config.toml
arch = "crnn"
model = "multi-label audio tagger"
dataset = "short made-up English sentences, spoken by a formant synthesiser in many voices"
train_examples = 26041
noise_aug = 0.002
time_shift_ms = 50
n_mels = 64
hop_length = 160
input = "log_mel"
spec_augment = false
win_length = 400
norm = "batchnorm"
activation = "relu"
depths = [1, 2, 2]
kernel_size = 3
stem = "single"
widths = [96, 96, 96]
rnn_width = 192
rnn = "lstm"
bidirectional = true
rnn_residual = true
rnn_layers = 6
num_labels = 202
optimizer = "cautious_adamw"
lr = 0.0024
beta1 = 0.9
beta2 = 0.999
eps = 1e-08
ema_decay = 0.999
steps = 2300
batch_size = 64
epochs = 5.7
lr_schedule = "constant"
warmup_steps = 40
weight_decay = 0.5
Rows from block 2, named by matrix and row number. Each number is 128 + 32 x the weight over its row's rms, rounded and kept within 0 to 255. All counts start at 0. Numbers have three digits each. After the name is the row's rms in percent of the matrix's.
# conv: width-3 conv (model.blocks.2.conv.weight, 96x96x3), inputs 0-31, a 3 kernel for each
conv.0 098:160115108105204159124144120110106118138110104107148160167147051148154120115165129075172170105104118083136163094078127108119145119128091110098121182156131110087090138125108075128150092117113107153122128138096113103112109095136124118079122104096086126126139164137139148131151116122047126189
conv.1 099:092134157138111134144145125074162206137140157078139162171134116099139150096131158140131110126092140090100114095079157066126186161114133113099100171152131085093124213141081166137095155108082151133125115094125149141114116151183099120136110161186119148110138123118165159129162161148164123111
conv.2 095:069061094136139146132154153105121162047038135107139169164137150071102143133126127102124068112102133150142118102107159139171121146113158194167106100116131127092098177148118129112162177123102155086127115106150139102101135153141103119161077048113127133136145095151135126147171180148150163108
conv.3 118:137149116082210184146200147144143074140140125110116127103214127114155109080165170069146133121080115111104158116081151119142111108149130113134134151149130124119107130108113089127180119133171096134145128161098137118104134149134143180108138117098072176193123190125117118116119127091025122155
conv.4 105:118103124170182082181147105132098168129102105141100103133076142139123090143132082086176163075096133127140092136132143159103119114112175130099132122106139136118135115115129106149111140097138135160070139094130153149114090125179168100087141085114127140112132134101136135098095122148042186142
conv.5 100:160103089099107097122124185150131143139119119131071181129109128113077109188093094136074095131095145162122091115113132158150103103119139128138136115095111145130125115151154146115118120112108115046133106110107134130147093128152148094129156132124102092144113093109097081138121136143179144082
conv.6 109:121120088102143165119141173138112112191117061101110120118114166120121065144160078093112135092087116138132131136118108097114158101111151089124178125100060146136106144158096145117093107124127162125137142114128168165071123162158148092141202135047162153073202112082148115038147131089141109135
conv.7 101:083129137167086092163091113137170112106166163186137071042123194121133103135123137081033096100126162177124058129144159137127114039106145105117133045116157104116147093113141117125116072124156121110149072145166128098153144116092151145152139168137176127108126101110140123129114111099135082093
conv.8 109:118081068114135113140136145128110091119100096180067093128160137122111131133111102138119156108103103155098071068099126155135057120122151182117089133121125117102091123130144141130149164097079124130177116113117135136135059137181140141130130110137045110193099146175102131199097145184119156171
conv.9 114:132090144115182109140164077159073138137099153135089153162066123132135111137090124072151152135121107105142122106149116192104117105122108145062138129119134162112124156089177048149125174067159123194059134140122126114120120130150177138076173067135134168113129168090123149084142099133052171134
conv.10 103:075102142150104069197098059109143167069137183109153160085142186125133112149104144095025138120082121170130113129162145161094092070123179128111145081125127089125189098125166098126135069117178103084118102118122120095140137130106126106138067142208135124124079124164088106160101141182148101124
conv.11 096:088171192130124170116066131082215189102180152126150121062148202093169183071134204090116170154133150160120112146121069114134188147159160154129151120183182111145163164117079144120127164155125127065134113170161166097118124074104129124158087179165108085144128115146144106095091126133105081148
conv.12 106:141130145060100140155148136132111159154145142096154155200143068072114114087135144043150180124129109050082178149123133091083154146139101090132118155127093131145125127134134108173145110143118182159117142119087166144076147145108169116088139136158087146124139156121152165122149142129051130201
conv.13 104:152168141170175130150136111142122136143140128085128149144187068171165137102170132086168129149082070074067135149136167105131138156173127085156124200166102091159139066168150123179159081152139156113078191176103122128102096152129199110079082112127127177139191178083141142119097160116062171145
conv.14 105:120122075042063126091139178147085046170141091210124085114123126060094108145125110038046111174156160158124098123134102130130089114123125155143124103124115181154113150150119129115103162155116127153184123114114139160116085129142145136132192142065091076099072104117100126134156115067094103120
conv.15 095:166085104117112107113109130125126115118041146049073209119103114154107136159079150193098080139133141147111151078146108151168085137114136115166115168146149120137094154133126162070186136147124147098160104080103122086088121199090090115137103094139103138090131079131173111142119127114177109093
conv.16 100:116136150147115128198085121082119147076168187101181118112117114110095123096102136135110099130087121125159163125130116107069186143122102131129161136131134112143129097167157139156106085156144162052099107080081055101142126103113112075143055154181115079118111108166131124135113126139145115107
conv.17 093:106103131089034035123082118146145109106102140111146190112158148065059087175077147119090119116150142158066087116220166166128102075160146108122132065096109111169176055074140108122163116135182121121157109136122123108149150192127124118122097114146111122146051049125083104149122139153157110136
conv.18 093:148162136102095119142095136070105164109177170128119129148126092130077124092139135134170107139104097129154117130110121129139192144114095149160123161121126116169140119192134140154108156190129140080124142107120102170131076063158110086146064137166103056097106086149153102109107144150116178095
conv.19 101:069076111191186159145150149102115127071086131123106140118181179109118112153099110089099087123117105188109052079105134170136083100133157148120108094125145107087113137120120108134143142131087146152165146160162166111089076108120180131109104082116141156147173148123096134141122136149160150146
conv.20 095:150137118084067130049133195122086119162114097112147180150146100138107120124131132072134156164185136135092142171144126108113157180168157131143139203170131128157114142178126147107119139145102131130157184096113148214090112151160107122144139108099088133131142092131141148142137142138098120171
conv.21 093:111073116122112112124163121124131170112088138134155160089069139111090107138137123166157136140146134154158120109103135105159156098069096108099129105095116118105114147077131132107170127060135092071086092100102122119120138129154111098129118081125153073098092041167154084132132121159146171153
conv.22 109:146133138112107167117116159104085150105123148104163120116120105127101138111125144161193110184120135074102165153146098127091151170154084107165136133123126126160120107173131114153096102176146139153142109140138174147148167176117159103179084116145135151115140150156159139091123150142152165134
conv.23 104:117043010128139104129175160119123141152036042139045163121133121089085092115119100134150148097115116142104110131132144141136115116146123148097128064051027147126127155131124160098093161069129128155144117118090142165103077181202118100139168098116101133190102133116097100125089150168150189131
conv.24 098:144116135114114135126163148092092156131138143124088141179137102067091120125128124150088071117089107112134136050076125113137133163104079191155114142132144102086088200159106193160142195146113063120097092081129099154116085106132108168144128124144088123115117131111105129111181137107189102037
conv.25 086:119087121164167154152165129186158101132114190073198204119116095163134111189164167139074095093132131119126183130178137173131100153129099122161119134117115144149110100108155085104177088122139149150118168132125136126122187180103087098100123109150141155096169141100143137093129141121146094130
conv.26 103:131129128179170158162149116095112117134157117134134113177121153113135116180124108064030145166112096153126067073168157167111093089107155138094096129153158099107167131082133124149123146086103175159125101139125184118198107130122195136048114126110170145067163138088132140115126107123081047100
conv.27 107:150160144133086152106101163078047102160221182161119114129158119087045115147157114136153150171146131135135120108156142116123138130121116134117133146173178084131106113205152163180152171200157177151164151147151069191125025055155128147148105139120130079110139134159154132112126144123137136113
conv.28 101:106108130093046076154113092103103155092157173116152099127140151085056091101097122147052093112108090122140146104103143079092185144120154117136167075096121124115113117174134133130113076164153127119122065100141081140141144114124055148150095131136124125109100139116122129115195168124239101052
conv.29 096:125171173094126119140135158100152150128181159139183102161153135100128125097165157124100088149117155107147152132125107101158186165116089162133092129135133121094088172138072169143092143135092130134172134139149107114163119080074124143197108167156150115082112034081143103090168122054139067047
conv.30 094:065087149142119060139128121128083099037087158086182134156145137100070082116100111140132122131122120114150153150147118179137105181153144197190115093106142122111096120157181098177177138161116150115090122092113101082125178117089127130107064067132154140076139105078146117129137140127124143146
conv.31 101:121113165161134107198126095109157217084135157134089120088093152100127144150098140161127187106092117129134140155141134117096165120137171091081126093116130108112183130121116147132130070070092154135117116133139181138125140115139135120111101135196124147139082100081122140131076114182176157202
conv.32 099:075058119115098093163138115091107168065091155094115113079099137065062092130058101114083072110125109168122084128129156158116089132111182155119117075074100104093118139146137101118135119110119078053136082050108153131131125146117075093133102113172108105116081081124122142171132144152181132091
conv.33 096:141135123129093106131125157138147106140153122197114067099135153119107123154117087138077077096141139212179089069098146128159120061095151111074102082132164088071113127114120139091114124102110122146168125166181114150156075092132101151138150148101131102133102123138092088104136115125180104083
conv.34 103:157109067053064137044141183166129078183102071145114120165153119067063063127120112097115137122106113120113160136114121121124145143127110142128105119092059159161110126135127132123095152114109109125155145089048098160137100118159123113137192142084071110161101099082084107102146155120141150135
conv.35 095:102096141084109137162176133173096090115107182140202164088137148067050083164122165123117124182169134105101121154159101153102085154184125154144108099118131117100079104129183073121185139126139136173119113136133148115135184167123113109112147091140097113106067074095111127127115133145140127138
conv.36 105:142106128126105115167153118133089106096126182107174127154123126141089121161111102138073046123095056099158186148126115143090141174113114147140124146135138170157143104155165109126129106153131155066055127093110067060138167095099075083117100122156161117100134114130136096131145140135183149090
conv.37 095:152159096077127169056164190152133069207174101166144079146152117098116115126187123087105116158106104099136180166131120142160134153086078168136100145140110156138089140161118139134110190148089082149154148086072061161141113102135088127104188178103085130141140146111130141105143142102095092145
conv.38 105:141135103076149202109168119154106095091076063167154110140101084157163160082144125088134157162158089088105148142113144119109088123110122141107096162146125176127086134141129054082137130150123122189167151136108155132104133082175127165080123115054089149164126163177131162164138110129067097175
conv.39 096:158138148161179169145160148164150156129111122127178207189138078174169170138136159124158157161179168063104152160132151093123142185169128114119127200181154177152133125076085129127118119113121188195169190180147159104100155172163125105106127111124128142150165170140133143150157132109135128108
conv.40 101:121125137035061138072151183129093067148148142161145086127140142045081117112139139095060066124136139166145147143123132148145133115135135185153101116136157185125083182171140112115115178156093056143172099130138105159155116123168108176166169136085086091119046129101066107123204153100157095089
conv.41 107:123104107147110075127151116160104104125115121143090126153096079164143111136104095145125128137164118163149109052130185137120097115159144147109163103132112128082162153094168118128130157128143117198128159169131092137158127108168132196070154090130132148070120149106118167113151092127139074139
conv.42 089:133147157201143134144076112080134150114166158105139102088076081124118146110116131137140097093092146121158130086068103102116168083076083149105091137141169110112098148135119177147060161138089138100145105110139055097169040045121100089148101165155082045142097103158149138165114136135126152085
conv.43 094:114148134110117128105117172140178144137153118102121178097140172136166149088113154040102150063077164170117105121124136122143147081125149087131165132151147138162137149136115092099112115122133084077161148156139135133119100142160125106130154157123111138151136097081112087083138139134137087117
conv.44 101:139132109066089189065115189143125131201127084127100126161120082115131122131139143102117144129118125074137202167103093074121186168131117123146153164117053159132078160145086152111075137120110119100142137072080183159115133138134109113168188135093116132123172119090144127090166145082137124118
conv.45 102:126153106103130145143149146157166119150162118152167121151120039135156101097199152100160143085095124072126174164133142115146150130115083102108099130125117151148122123113088136151119095097053130151149153134129133159183142110126149152120153180136116177142158163118145146119140128096046120184
conv.46 114:149147132154121162122111173162101088162127100182110121113074175168107098181089127128116146133185095166124122146115087119110134098148129132093176110130100175102118144120142167096129146147155126152149117127116112120109156114158108118105174097063155073130147083113124087089139070092164057155
conv.47 115:131118148084139163138134127116121159129105120124087157097108170103124135126091138056091180111096087157109111104132093140107110110133155109111163127144134141115143135112121089114179111108136129122074080094116172100007133111100156138041142104121085111120122171133133149108120124167070070176
conv.48 102:147162122173089092133060128145138121138205138127116110127205146157142121139123136077130188120145134144098112164192135163081103142171141094114127153187128070169219056175174091163125076151144127099103170180085083172155124114155161098083094164148133124117127119092107170152103184188115149180
conv.49 101:073064062098119154117166174124157151043069089144152126109103123077077102106112126095141126140164172159129066121130157166182149133138149153133136069083080130131112136070066062079074151137117120164178082123127136078085120137159132185171092100096141114143080094122115120137150117108116118118
conv.50 098:125086020124126075120123139154127090177101071163087143151132186150114088179157061118090079093116166162143102093139168127141081077099179103070153094109103151139162129072145140080110144085170160172189168153160150145117096163167139107128164098072200121154147127136148095154125128163158168091
conv.51 089:132117113128120059153083089160104101114122173147114098148164145115108088144123119136171087140102095097115145111046082152067117142113135127107129126109123144118133091166140138155121065142149152085142126088121128086138090124118160077154130119150074133145111123132110135148150180143170200068
conv.52 105:094079081155098115162132158077030094122128102141125121086069084134128102156100088150129165143102085161168148134180157137069117112129115105091146102114097110149156113163137102143123131131128168167111151161123130220155114141144181140090115121104157150098142153091127136073104104093127122140
conv.53 105:137139119155183205159189113130110109108124110149126101091131101159136134103142150137129161135142129149119117103102103135135112086115091130099109136147139073093100131116069119103152115135119118176169151162128090072083144059131148179111085112085124122109127135166155144154151121120127052159
conv.54 085:078085137078113101145160111049117168114139155126161100114089127068102131134125131068093099126108115173168105126118150114155169117093127150112115090076131109092112212133091115142096150126114117126090068069135209144071133115129127175151103133156134129079144109139143142129189132100152073101
conv.55 094:071099173103149133155142092060140204081108178088153184108080136049110163102092169099060097122099114155125075109144155156129107107118144169143090131139160072081121174117082116130128156131081117105100076125141176116096131131099187138082065116199143118077147140117149131112132112097135083069
conv.56 099:125159160140153108150131068106126135112131142132173117170108111160142119110158143107178114109076104085141141118098109104109163144096085146109095179139130105136133136110132150192127140104083107113056156121104079087123108036115134083082099141161164082031127064084160100094140138150069164163
conv.57 093:139119122110106127091155151149090105139131140156122106135135135095100130120123106129109092110112121170140123103078164172136112161093155202134085123133160137099099145173116147112153157122076083134156146104160077163140067129158083146121156126118077165129108128104088144127156159124154120104
conv.58 107:104064072138131106115154129083114133102083103084145132160106080111075066127129096119123091128146136119173141102077120082146154149124147135150136142123116108073063184144128139114142160140134152106100075054047163125096135107128135142151109092124196112051152054099188129110164132120138122131
conv.59 104:086093153114132174136131119066138199106125147102130155123126177092139189097074161077062144114103072140116101130135124132112123108105148150134124088115145137127146189121062101111121170143103129124104122159161176095051116117100155139108091108160126110114147152146122109107143124133130080099
conv.60 100:154140077093160094069163104165129096166123086131127099166161097129134097118189081145137108122090130082159162143086132145153130154125151159140077151136112173134080132115094153125142139125095111141077134092062119117135141105117113109126163138082146148125163104107141094100147138110114200152
conv.61 097:120139180143147167147111097100127187091138189079182155173110129104114139118124178143158163096052090047116173145131110130093182140103098153130107131115107136127133138133130110156137104149113116128115133109132131117132185108106106128161059137199110155154099142180134132111106127162113135202
conv.62 096:134128102093130176078132198122109100107088055078088119081094128118140140087053122123103171119130144137094089110128135157148121138135153156141136199189149129113084169136088166109130158135079067118151072098091167121098120144139131130123141102057084108121144152131132148132132112091108075151
conv.63 107:153109050119130138113139109137121105159108079119113148194167075134133119112161132143093102138096088122111133080091179131152126112100148123123169139127101145136132136125118135073115111135139127166146154131106135170137122158162114187140140124111063135146107177131098138136153149130141112102
conv.64 117:101129159136158139164140134079101177117145159099161168178124073107149158106128153125132135151103086089116176104101117091100171140115102163154083169134115145146115161175093139171130202170062165157119153143137115138116111110111162126084090112150159158064190149066166146075153137114132090118
conv.65 092:044023078150109151169118136128114133029000066109076137120096092119137164107079125149158156137131111121089109133150136148109100149137123114093117106113124139123135105129125090096134100089126156111155113095128135080098095178139130105139088085144074121169097139175117132171122144147135152120
conv.66 109:142139101104135140130182125173102077107141132162185047168164086103104100098185139134123092166111116115135146156106177170133093154100120168116049115113125179132096111146101100131149136167074090155180145108137105156158150095146113189164128144119073163179055134166083146160161131108114107170
conv.67 085:050052092143150154138173120107126163076066114092112168115123124136134149083101154146098123150147168120094081099108158112098127105103126133116120074066091119095102145126074132093123126113133110167184112118146145091080124141110129171159127108122130187128105115126124161129152131078156112050
conv.68 097:148091086137147108144126145127151142135082110093051186120103129162134134169083069164132079122127162175119099090155180144147109100122142108133184141114115127161171147125168144116131136119174137123149125110121139131126097168147136117121131107140118101139111099115126098136102121161175147087
conv.69 092:123076107110083104123137118132088140105100162009119131149104116119094138115074146179117092090149131085102155147139122120102171168102118104162164115074105176176130138144131151130110091169167115117111129101155135134127169165116042155144122126155083167092073110110113135111170144120226112065
conv.70 097:077081084146149142144147135102134124060032092083094200128129105133105102102085120121176181139146132086090152127135123099138140173172129127159171142139134105111115145122149085122178102108149146131095084063061097065044146158143106066093089047103120146122146115087180160114118124136108147174
conv.71 093:167208151166126155088095137102163156177191124110128084135117090147173182116166147164207160124140114119140103150122151118164165151143131111137120189178114102162145133145109160169091145151120110117143159175138153166122078099161125149132098165154152129158154173170140117124107142122111174141
conv.72 088:095141141149122143129089117096160169084141132132178132084046061129152180067111142151121138100119126119119108158158135136168173099070077128104077096110142158155173135077056113142094136105079121118134140153169124095149138113117104117126099176180074075149088123148101109126101097100106079096
conv.73 099:132072094067142131134136132151109135134080153096115143130088151141104117154082125139126063164123121114159182133114119099089155152141151100126167115060090158143130111113152124129123066115187145031078115086157146092119153154095095077187156114151095116125125110145148086097154158140191182051
conv.74 102:140136102145123090170087160116076112122144129137117128125129141142076075156122121129159100142114180141133121113124102138083143095128129073092174126117135101126145078140177117181099110142194132100202123107126129089179071120102148062199122129119155099145072099186153093138109140162109192081
conv.75 099:118175149123156151105112135107166137128153123119119160048184155109149144107099176038165176144115159146074129139130078117125144102197162105133149120154131104110182132077143096134174131084139119091135115181127165095152149115135131102126105125128116091161128114124114094127077119146028117189
conv.76 093:153147150163178146127112127137165145103132143157128137055060104132123116145147129164145133092121141189184090130136162187226140095099132149156127121122114117104096126098102174130149158135118091080112107123131153112108119106100176186118093117131159131089145131122167140149128097100128132145
conv.77 109:146128094057116163098151179145121103143115071155138127132132151111080066160158145107133156156168103093101169155109083110138167156144137134156174122111083168131073142130112139098109125153141143138127119113106156131062153108093122151158153115054134092106046067093114089102169118089111106159
conv.78 098:141077084107173148122193130137092129155100109112132151162086078105117113143159065108156135105108155095165160154118123149124121138074094171118104127095112123112098169116111125116164147073095116152116115074108154176101136113137119125132173113113127164113130096105158143092149128137101159155
conv.79 105:115068086104118139115096151105110112149018096061090204146120137104111172152047142101101074102126160146084130087125097134151118115135138090142137127112149119138108168140113160096150143150174116083163091109152170093091081198059102083162134073114084119123113082146150120170141184154130149054
conv.80 101:110100130064034110123151145122128155147144167082164188163146125080074102120124169118133123106092064085119193158157130079123179169163104110158175128093093140178170159150144141129148115137173159120080148121105152140098173172114083115134098125171131130135085091082119101064121161160150157165
conv.81 098:169173108102086186077133198105106106190129083108092103137134122097083107104139093107178099157137116144125103153116100105132159174165122102134139151147111103139120126159128162161089102098127142120145148099124127202122122137148098115179146131107071089160063066130144118108101146158102165107
conv.82 101:114134138110122114140123101125141155119142135130103144074113200112162148144081153073067167115129077179116086095132131153113127083133182106093162092149126102084195140066143118092150121096139132138106113165159159111118159099149148164067126112134111112108137163114108131100107100165115045195
conv.83 105:125160137186177155154125125103161126123132116171152137112120122136163134097139145140187167134149129138134126155123141107144174112115125146120147129141135136154154098032087143125117104068103101083091149144134070064124142107151123109103120141118121068097109057064122072072135141126104136180
conv.84 092:116118109170185164165160131117103076122148144153142112063047052154136130132149120153147109107121161180210157099091128153135099072075129102073093098114144031018013115115125123155164104110120111143162146145159123162137100076085156178135110128102116157125127171158142163163130121096140139099
conv.85 104:138138125153086088167049168118105094100149138138139144115134140126078074147104118165120068104100150158123125094151120138121105124126153112130142115126147118151146101150139161156106106175143151062208112113154124107164076177079151081169106141113158125117105124169144079144094147155133158079
conv.86 092:106089140120143132113156114125060125126132172093174147147105056091133148131154140133056106104116135092145172099123106137125123142111104184162082114102130143112097183166115127121153172155104102149112124134146122155106154114095107182133133121153162189075161162083112127090179136119181068111
conv.87 093:120120127034096126069131173135151134125136163152172107077103161092090114123110113115066052069117125128137102171140128141163142114090119150118104092110160199156122135129138119107109118118129042064149060068136129143156144140136062109184159167153098093157089062123097094118143139140149106109
conv.88 099:175131074172107146098130198151099074187153086144075115133162141082096125158121085170066091142147078156127131078105126175132089088124166115104141108148120139143166108142139161103098162137110137170173115174128069136134050108134123145079160145106119121153101162106068073092117138133191111093
conv.89 101:132130143164109162120064121159112079116157147106137104088099088151151137102116156068096209148184177143077107173194129150102113117132117111113132127153131121162134062109151063125159073132170134140162134168148120159176127111137135151142138150133106124138106156158102163140106118104069082162
conv.90 097:110199157116081155114055149118157094119201132127209049128139112105124109079149159099149146139117167060148152195143083108131172156142088141138106134155132138152124113142134111163095120137097119053144130138091078124160182072086101104184095195135153088117126085139154128103136148143083132178
conv.91 104:077120164084100127161143084082156187087128150051145175143159119049124151082102226117104182142123146116100151104136124113112181122137125145127130092121118101115169184149094129124133131154111107112128107148115149075128118112073124149143077138177128179121073080091143146106152137107164082144
conv.92 092:045068109063081078114109106125144160061050102135120138107114101107093130104072113080125155158152129083095079161155131126127122115125129098089070091103126151135143067074098055084125135116125145115123109100131123103112154148130081055074102098128103079095088065097112104131134132129138168147
conv.93 101:153158123128114084110073141172140089162153121111121191086140079172147091124158114080142107115094137143104114113161131161133130135141141098150157170148107082200143078171161110158136090162164119090156174157086086169112109161137161111127157165136108138110164120068129127119121199138090138091
conv.94 092:057057106188161178187166128101052111097104151088122143089079136120135150109102166115138135128141124106118132132118142115087116110115142148107117072069102134091084149147108143138134129128140130129135125135154180140114143155126149139119131107131169196115191148087150159098143118082175155083
conv.95 100:083109141104151162146131057136128138069097140151144056098068128137144141120130141097109092157142077123131088158142160174134100113121133176122069072090101157104109126078137073132107148099095113118066135144148137092123192111110158151095098107150180121083153133137138130132175126123144133086